{"encoder_arch": "preact_resnet", "model": "contrastive image-text model", "dataset": "rendered solids tumbling over patterned floors", "train_examples": 195000, "image_size": 64, "crop_scale_min": 1, "horizontal_flip": false, "tokenizer": "word", "vocab_size": 61, "loss": "softmax", "embed_dim": 256, "encoder_norm": "batchnorm", "encoder_activation": "relu", "encoder_depths": [5, 5, 5], "encoder_kernel_size": 3, "encoder_stem": "deep", "encoder_avg_pool_shortcut": false, "encoder_widths": [80, 160, 320], "text_encoder_causal": true, "text_encoder_width": 128, "text_encoder_layers": 6, "text_encoder_norm": "layernorm", "text_encoder_norm_position": "pre", "text_encoder_activation": "gelu", "text_encoder_mlp_ratio": 6, "text_encoder_head_dim": 16, "text_encoder_fused_qkv": false, "text_encoder_bias": "none", "text_encoder_qk_norm": false, "text_encoder_parallel_block": false, "text_encoder_inner_norm": false, "text_encoder_positions": "sincos", "init": "kaiming_normal", "residual_init": "scaled_by_depth", "optimizer": "adamw", "learning_rate": 0.0013, "beta1": 0.8, "beta2": 0.99, "eps": 1e-08, "max_grad_norm": 3.0, "l1_shrink": 0.003, "max_steps": 4200, "batch_size": 128, "epochs": 2.8, "lr_schedule": "wsd", "decay_fraction": 0.2, "final_lr_fraction": 0, "warmup_steps": 210, "weight_decay": 0.3}
Rows from block 6 of the image encoder of a small contrastive image-text model, named by matrix and row number. Rows with one number belong to one channel. Each number is 128 + 24 x the weight over its row's rms, rounded and kept within 0 to 255. All counts start at 0. Numbers have three digits each.
Before each channel's rows are labels from the 100 images, of 14976, where the channel reaches its highest value: "strongest on" is what is common among them. Only what is clearly more common there than usual is listed. The data: rendered solids tumbling over patterned floors.
# convs0: first 3x3 conv (encoder.blocks.6.convs.0.weight, 160x160x3x3, each kernel summed), inputs 0-79
# convs1: second 3x3 conv (encoder.blocks.6.convs.1.weight, 160x160x3x3, transposed, each kernel summed), outputs 0-79

strongest on: blue object; purple object; count: four; chain link
convs0.41:098070137131116109103123096104147079119086091122103085138161083106098098105150101132045108121080123125121117120111096140134116106118131129106103163141139122128163116091110131121169138125116114140139142125066098158103117114121062134131110123
convs1.41:138184121157046116105132125151138158119160147172126163169108148183143132150150106139177172125158152119125132130120098146128152147136137115097155153123138130143124110131110106123095128152133124134152110150100172124151127100093108160155120140

strongest on: bumpy ball; largest object: bumpy ball
convs0.82:164149139141165181142143139134131146126153151129147161135120143143148138153153157142129138099157137130155112145156164123138149162122162168136139164143140152144159164148130172150155158131148163184154153136121120126160135149168136159160147155
convs1.82:135120146146129104108097123144140122102129134109127126138125103063139102089106136113125133167129096115101135093097112131136099124125064107128118124110128111135132100115154102115130135129100128072145126134130176148116117144101084149092136135

strongest on: teal object; count: four
convs0.4:076163123121133137126150115122159133128128115128120087101116140140132133156126093144113143138148103124128143111121164137114143156149132123098122102129144104151154092140148078138151102177115122119133110097085135171107084140167082094103090141
convs1.4:148105107110091114076104117101136093117135114176155134150121122153128124134146112113108112100124170147102119149145127108138139114112120138108130147131093094097051170131098128099087143080156154167077097157119123094141162065118149133152141102

strongest on: orange object; count: four; red object; teal object
convs0.61:140139095129152105109100145138112123094101124139088145142085141116173118118107092123170143152122132120122109133126101158103108152165099124125130128089125135134096127149101137085128116085137146101120107128105111121130153128075140094077153101
convs1.61:096178155125137188120133159126139106139076143124181130137130114139167137169144154129117128080142146139071142119171109109138179151120118124112144109121118131159150125141143143104161128160117160116117133157097124126147083143151118078160146110

strongest on: light from the right
convs0.104:113137136095120133088107120053146120105121089119139126132105116127128111141135140134096057071129113096134119103126149179142147147156108095094066096125116107077123117116156129118147113136065137104122093133060142182128118152134106128133130155
convs1.104:172158119170084139129141139122135095118076156136181127109107127109149124101159072081101114110138149104102129105105096146134164153122104136117117140102135127111109106130102095124106099096169136119100094137115152090126113124109155103115179097

strongest on: light from behind the camera; orange object; blue object
convs0.111:141118091118093153109111090082142117167143117136136114127145096133099113153125172134134110109102121147130136136126147118123149110093095088138117140105096100116134105078133102112124130153149100111123063124108113158105073126209108086152127145
convs1.111:135158107142091106115113154150174114117157157119140146118134128134110118127124094132128140108138125058148127129138111142145120124137141115118130184162129133146091112132141136154105151115108181154143081148130168068128103050096124118133149153

strongest on: count: four; orange object; green object
convs0.2:113108115125142148128122102084143110104137121100125133115117144106115099133123132040101081096112055114150129154103150125102130140097107083145095114133159121117124192101126133105132111160032144125153085081108100100101123125127142079119129098
convs1.2:166134127140087128125146141147135129125132148185160167135129140122183176142141110124134184154132197104095135134128137136122109123136118117124092160158059116111141115162165126129129146136181122144155131154096155106146127102111164133124134112

strongest on: orange object; pink object
convs0.79:105101117113103111124097113120140112155163113113108099094135108136122110096114085125104119109056134147165115144102115118113110142098133129115097143132159159141142126124098043126135111146143079121079124117132114137115081093101120161166125156
convs1.79:135153076101040111077124128113151136128107134197132141121079105141115126106119087118149090122166090086145101102119121128119138144122116119073145139141138134128137154095122128114101116116118142135152118119063109126141112102121115135115122100

strongest on: green object; its colour: green
convs0.132:093115096123120102092118111076140129126094124124105108129127145063133119088143100133112063080133103110135095136092125140130100152126135119113104074131139107116113124120122116065122135113131129130116086083077115106117102125123122078103129113
convs1.132:132115154145159173139135127149087119135105146171153143148138114115138173111146130114150201154122152101124162148134074151119136114141110115156120142162053158122135104151130128080163137107133139133108130148109118106126163119105151101107153074

strongest on: orange object; yellow object; its colour: orange; bumpy ball
convs0.44:134098104135145135106116124166149088097117152090104141125153093122131095110125142126075147104129115131132088122137118124138128170085097094123165113138157193146153182077132171152149136111121160123156147106106072122146095119102116109116141112
convs1.44:107190141103110164123113120144093131154110100120149122118101141144148083133121161121146112111136124106113105140119102110118142128116120124115118121115125087094101118149160104104143124123063111117144106128121133174174124116138101133132073124

strongest on: blue object
convs0.155:098102121108126122128093128135137086116143109102139080055096082126101104112133129140099120092136133102120095098124158112107106129134114138157139086146102102103085122115130102101085118128121136117098132123138122138141072121185093081098094089
convs1.155:107151140122100096128147124138116133110145113205116141141100114092089089139115114134163109187131104099132151105140082100128096115124147113092116141091107126132122141144095146146114083083111143085153118119096135073095147105109106119100112133

strongest on: black object; spring; its colour: black
convs0.45:108099140100109109117059115129125055132116109106108136105113119145109089130141146086109119110087132076118135131112106117128116142110098128089095111096159145075098111146161136108072136156113094132156133109118124120131097129136078124126146126
convs1.45:161110137108102129120140128110099150127094130117147126143112140126073086107099104104108094116084087110112153151098153097127134113093134119126095151147140117123141136157149065125120149092104079137103117141127140122100164104126142124133102136

strongest on: green object; count: four
convs0.62:088124142139123157102118095144163109113107124137103124129104109155051096131141166098102139121109132107124147118135140125153129133106111122140133116136057121136122132095123112101155131126087117110135120128086077137130149151158057130127114111
convs1.62:137119057118129133081112129088143112124160120138123143123104111115134115119145090108138115096128146097154159130093117115116106130116132157114116125126097117103085124130140125100105132130145111157081122140102124108125129092131151109085151138

strongest on: black object; its colour: black
convs0.31:109101152105110101154089104118118077154137102062101102090097117120094048109142132102112103091121103111133150136121110089110132117126054090129106112106132126079108100154138118119083129114110131134127142124145107124121117129146108119117132104
convs1.31:131141155121133108143149155160127136124095146165153145120144150114095146146096082162147137179117133072091111127125094116160130105135099106123121132130108093118126098128101098102130147129135104145123097130161154097111121079144137121075103163

strongest on: blue object; count: four; red object; pink object
convs0.59:102118121093124100103116138095123145124103107100085085130133132132135130105122074118145072114104089119143120154074116139110092087139123117133111101127119079136116131123086070124129105128115067124087103125113117096104132125088145105128083108
convs1.59:117102129114122146115115168160119134140144123157127136143118097156133104164130146120117141112132121118136091145130159122087132143127176133114169129170129150155130119118155175144128112109118167159120123169077109133149095147126128098171113115

strongest on: green object; jack; its colour: green
convs0.19:158139119147121143112150140135142091133147153094149115067150089110123129173148175165079106116119096157111132127152139110074138124119105097131144116129131135144092148104183138108112142105153144157122124136146156130116141147176173111122147128
convs1.19:129164132121095096107121132114162149109117114148161126103111149105122115115110097108123116147166118064108087122086139129150080117138137157103114138116106110138141046155119118129156105141156109119130125112117170121141134100105096117090143105

strongest on: teal object; its colour: teal; bumpy ball
convs0.8:160142133120148165148145135116133149126138141136146173152133154139148161166145132154156139126145135125145108158165160131154174179120159160147118168158128165133160183153137158148135152118152183147133132147134143140160171144151145152174167136
convs1.8:089094144137131124086098115141137097155108129120133121088117087085134063105119142126105130167129109123115130082096127121126091109124105117109103118119129097140108116110147124110140138114103129094140135116103137143110095139086077105087111127

strongest on: black object; count: four; orange object
convs0.158:120136142074098116121084114093138095138114071096155142121155110140114121131147150169108094067109092143086089102132116104144153083097083090090101122166084132094124123142137139128118142139132104118118104124134146143168100115134097131164106136
convs1.158:105146114104126129130133139104099147112112142163138132139107135108142133122089076089129150164129125117151100124129125152105099131124107116128124159086144175138121152088088116125138063110082135082144109105088094078094103091086126116118145109

strongest on: green object
convs0.75:131133125128099122158074098146129096174155119079177098105160109135114138085160089158119116110109129145117119136093121123103081143112094093119129134135143157093114108135125087114072122156162129127105142119174138160136095094104131164152165172
convs1.75:129143100103074127099129129101130122122117126179164123119087132133123111108128058106125103127132093072128094115125133124142146148109109119118121192130107128125116146090100106105110118148111134142114090116063112066111108067123110125129158107

strongest on: count: four; blue object
convs0.113:081092110125108114098103110126131090131121101113097064102122075120106120103124071115090121122115140142138117124104089139138127121120114115087107128096127151138161101092086073134146120134126089114106133124121086140121058118090114110133120136
convs1.113:131168130125111125089115127098146147101091122173146143152124126174144129156136142139141104101144117109090134137146121126130206142103148138076129135126127124101112166075130160096081133126137149154154127137084133142155164132123138118142132144

strongest on: green object; purple object
convs0.88:132112120130130123121143120054136138124137146124135095086098119111121110116138141144140051110121104135120121124144153115097138136121142117153103137121124115118090167140136115115088139136132146154105115115150111094123132120161161120139125124
convs1.88:113136146120136113134112121145109140097144117167086149143118128119110130129118117119159191191145151085122119100127061127141090106142111119096083131142070123127147042129107136139156100115127105099152116115145160115136146134125110127090142109

strongest on: red object; its colour: red; cube frame
convs0.95:089124134131113107141148117119115138110102075151090116128118143159074122118146117117118164134120143145119111131123094128153140112119117107101103151151090145176171125131067163133183129112094138113122107102131114095125142140145109146131107081
convs1.95:123152125149084115055164123112148154120142140092107118126153087083137145116142139119121107109127076179155149144076112108094094134111094149090132112138123142176138120102118114146101116131134109143128156147091114155117126122102140133112111114

strongest on: pink object; white object; sphere; egg
convs0.135:139128124122155119142124141110109137109124104106094125122181131135116092148139133204124143115124124128100128128137150051118141137086077101137130136135075121132117108148120135131143147111148126146109110112131084137087154160175131117085136112
convs1.135:146152074165143107102135137160131110125118156154173135122146119114125133090113111131124148163129117119151177133102117134129069131149125155137126135140129127130109112112125112135104137107129133142121131152092181128157115108082146155088131144

strongest on: green object; its colour: green
convs0.77:141090124131130132151156131084139106118136122129144110093148072135148085129170142124105139105127140113136119100126136133108140128139144106153101113103131127131152142137128121130162129124103116159111097117145130073123133151164159099100131136
convs1.77:145117140124135106116103138125125096146127136126132152105105118093130128078103130103147124156137101101144119124078144145133076126166122153125100119149087136146107086135118122112145102113129108128152109134110166156111129128072113134096121104

strongest on: teal object; its colour: teal
convs0.54:165150167115147168134143144100128151119132130127166177156128152143152142164151129157159099116152133110149105137159160133152167157120148145164113160163116163113143166152134161142122143114145186140117138153134132138166184145159145158178173136
convs1.54:079095119138120128114102124130146100133122125137158121093103091106128071097125134118116151166139123114100124077070127136136088139118123133134084135123129095147113125113148125112142143118126131104130134118093168141129092119095076104105123115

strongest on: purple object; count: four; teal object; its colour: teal
convs0.22:134071111112117100112110138110167120117090119133096064154142071118151113126116122119084131114081119098137115137094134192123106121142128137109120120123128085126128133094128114127147120080116086135092123125134138123097137118143144102123082125
convs1.22:118195147132100155139136139156126147126111101145159136122118169188120147145147130158130144127157167133086136116126120127112143125108139145078155144125096121150111105153116137139123135148152135145122122149058088118171087128117128089182142116

strongest on: pink object; its colour: pink; sphere
convs0.29:111099084093122105121092096108110096147090142133111140137077113104125094067135106115129122088110105131106115126092142142099105147135126097143123133134107129071120159104105120168097135123106143122084063095132141117106106126098126048111124083
convs1.29:134104125105133136119132143149130147098158119162065114139127119116134149148145159120136130139107097078171140113143091113095120114127092082094159183141102137120096098149153144088078114115132120133151101180091107132114111142114157132146107152

strongest on: green object; count: four
convs0.74:097112126122124098107118131126124128091114102153074083121105128138044130113111117122114145132102146148147085156131112146131138091132132123109120117140094145182121118117066117113155080121131115096104111092097090142131117122131103139145123108
convs1.74:145105116134071137069113125103137126128100144116117143131109105139163136146129130127106100080152105144140138137131102113099155154132147133109125133155135142125109118113126131102088127132150137149142143134072114139144133124137133134120158125

strongest on: white object; its colour: white
convs0.0:087101134094121110124090146124127094135112108076104106121118103098115032132093131126097126086127091077130108099139100088107138135125084075120111118106154120084106134148119132128103114117090151081104114115148076115119115148167083121112107090
convs1.0:128119153104138090166161124139093141121130136162103130105160135136120149092131087182135126171149126111127138149070094105135099120135118146149125104128135079142131086103118133101128151125150132176113107156172157104140140102116148140082119171

strongest on: light from the left; red object
convs0.89:088097120096113125107097135089153090154124113108135104101128088133116083133128117110073073057127115138118105140112153105095133128115119158102096127136127116085104113120130089072079141140121113122099136138124104107118059121145120148170129133
convs1.89:137167166133118121137130159135133120109135126184127190146113152136170139143123128094132136176118124116130145120149113149097131107113117129079107197130138142101118106114144152131112125157112140082160145154072132152107168116095139124158136144

strongest on: yellow object; green object
convs0.87:130128112065107110127090097063099115133128087073124123125111122111116104114121144118127080037145113094113092109120107113124122135120101099114049128113105105073076119145135147097066120144115136102136096098134112132140133121138078124111145129
convs1.87:112113165141118101153116102143116100128163153163110118123140125085092135122123090132103162170096153114135129117115109112119104088130076083149126095122136162125136129084098090133123104094120101130125115102215141109099135100116156098104091177

strongest on: red object; count: four; green object; its colour: red
convs0.105:067154132141152137126153090130157143145098121112072096138124171134086091149149157105159143121128109124129147139152130110132142139110094093126132119156060102155151135132110107125188128152068137113152107104075069112120142160183095089118119129
convs1.105:190071082125111136096120147104147084130118152115139161130126080132177106116125121138108097073138114149150158144133122128113125131116114127134109149169097119116076116128142130109110143106175133164101116164100142113130141102113181119098155106

strongest on: purple object; its colour: purple; bumpy ball; spring
convs0.149:089123113088143146104112113093128141114123100109138132137109129125142128139098180096108060088166096093134103140159120113099139134126132109149094116143124124126141150123117179138133097131111188094129086101093120101176107137143092130155142122
convs1.149:118116149155106121141129132145139118097131165143111111129077107078124074135133121176119138153088138163128129097101138087157109104078089121134126139114139146159124123130131091131141131127112094144147162130160156142074132105129131139108118151

strongest on: light from the right; green object
convs0.49:114110113104108128096084124112180084163138150126136108130092117135123090125134154131110084121153113129108115106095131140099115161147110124132113114124145121099091086103137134118073095170105154097105090130069138131132091123139097111096139143
convs1.49:108102134123097137133096133129106094099105110185177108115133123136102119124127111091099117141130129070115113102138095123133146116140114132127120163116114126102100137140129136110070115077129133142106103143144143058155101092129118096131138106

strongest on: blue object; its colour: blue
convs0.98:111087127064114130134118128070118125134121077114135114139141111116109143127144080154056058085115102126116108115106124104135112098119139128116084112132110109115118134101118119124112125099129098119091096117128157121135128154112109117123084119
convs1.98:115147122123120161099146148121123137105157128181133150127127093158115089158127119118182165138160159083156126093144150181135165142128131131118137151143107098129139121128078152137144128123160136163115133175045082096151088108143169082173124116

strongest on: yellow object; count: four; orange object; bumpy ball
convs0.119:094100151164120156139134121129072106139118139123143110126115105159114108117143137124110120151119131154104157136125126086128131138112113098120099170126134122158112119116118104084148112080147149143114145145142114172110108142136149128147136118
convs1.119:093121081112113154103112182071130131121119130129182105128147161134109136139153044126161130119136128105149124161067108135122124145111128118163138145143132124102092110124104086080119159145127130145078082151089116092147086068118120117143155111

strongest on: black object; its colour: black; chain link; cube frame
convs0.99:106103130097149143143090110119109099140155114104109069099119109124112077124135134105115109104100103086174151125122122118100127120143096108158117121110147130078096118130121108112093120107116130134098115114144085138095112143125112127108118135
convs1.99:123097147128068076129159122118119148114133146181157114122110128137065099126128066147127131164120126094111121128112131094163135126114105103156122139133110095133152124092101102115149166126128112166115083130164174095137114065123106122119109148

strongest on: white object; red object; count: four; its colour: red
convs0.53:111122123136126123124132140131129137111109128104095082137159162141120120100121109082089108111076116134146152148101130119144091134113120124134132131137140152151139163143088114121138142139107129132103142120122071115107104140113118120124122088
convs1.53:125104082090077122116130122126120153130170130169119135150128117121156150097123091129161168146124116094163102134062099113116097134122130114150148111147139098111159123118099126107096147186147138161134119183121130122145124112112136156154097164

strongest on: count: four; blue object; yellow object; its colour: yellow
convs0.13:148120111139102135110105131140126105176123126104121105162156116092115126131112112183160106169129116127091118113114104148136108115121100103132152143125120095136118103136150085081123102161153114114117122115131130144137160119134115127088132128
convs1.13:107105087106114149112093127109143099126109124111161120097123071147107129073104120112098101073134148108126075134094156121112096127146129144157136134153118146105099133122137130172104120070122165184101108120156092118138134073141105093115154067

strongest on: purple object; its colour: purple; torus
convs0.150:099103135095119117119087120105126068135120121089092108097094069110112075126128146112117092062124111093127127104131131090103139124134080077130109101077152127084067135138143115095087095117118136110127123108120110134117102135150124106106134087
convs1.150:127113176114117087177105137138086101126130134134127124111145117159075121137110097144141137159138125063105123137137088111147137115134111103150102112136104128089128105152128125133141139099127135160111082139196149112130122083124108124103103180

strongest on: brown object; spring
convs0.35:144099137102149155122103135097134065112148110130153129084099033124135078155150151135046127077108124095136123130145159126097144133121111111151121128121143151102121153099143143126129144108118145144114109139145130128094115148158134123148138124
convs1.35:140144126128085061104161108117143211126135120143119126141125141131130131138121063118142130174139112109109135122106122112170113139157113113103086131125089110138164135139122091131138128156164091101132087106121192137144138108091105105105119146

strongest on: teal object; its colour: teal; cube frame
convs0.48:116095110109106127092110062111113114150109142135106156146111097105099127120108120113138086101109130105123137157102166094124126128115104060123138101106134102091108172102144089110109114115104101102129068085109148103120164111119145099125103091
convs1.48:111119133131143133103141118111062088109125153137134164135094108103078101092131160121112125119101078089158127119100100124099105081120089078159151117167107135138087082106140182132123131105090175127149128126125129138078144104112133125099117117

strongest on: blue object; count: four
convs0.140:121059131119097113109115140102170082118087083117117109108165075119122119086160118107049115126131117120102098102104092136130148107134111087081121144114133095128153109103140117134154141130096100106134133149130121135147126124118134122135097149
convs1.140:110185139144112163117105132153133107098138114170191149160127125136095129117136141149142148096132157070143147144143123139171154106144123146146154136139123121083097121091139132086101139082159140168105143139090178125123098077104117102153113136

strongest on: light from the left
convs0.72:129115128096094098127093099113102111133118122089111134143095112097104096103117154127141132064141112084106108078122100096122141117104078061101098134128102110078074143137123147093062130157081131091134078097113100119127117104137084141118116133
convs1.72:111102144136131113140119115137081099131156145129120113109141119069105116119121099092102140159099138117133135099137104105093094084119076080149124110110142167130123118074098102125116077094114096086123115092179123094110129098103139098106116142

strongest on: blue object; red object
convs0.38:096078136131120126163123119119131113124122119131103089118113124111122085098137122092113139111069143138145114141084108113156115102119129092122123104118130133144147132115105115124172149138116087133101116092123093123069080128084118103122094113
convs1.38:142134124102073113115148121121116161076137135166107171147111131124124163094130133118183180168142113103126093141095117122133109137107115141141116142177131141140183143136125109128145140159149120153165133197096104135167159106095143153143118142

strongest on: blue object; cube frame; spring; chain link
convs0.20:088097116104109128153083100110119093161152117083126084112107112114103061085099127088126106097121098137148145112087119124094106115123093083142125132091152116075094119143135113120082088118119126125087084099133115114093111112101129117096124117
convs1.20:101078156125094113147123132151109095124139132161157113105115117123061098138119128150126146148118112036123113117144115106143173107140108096178124142154139090101125106101138129111115165110118123168131088145169129102120092094135123122127107160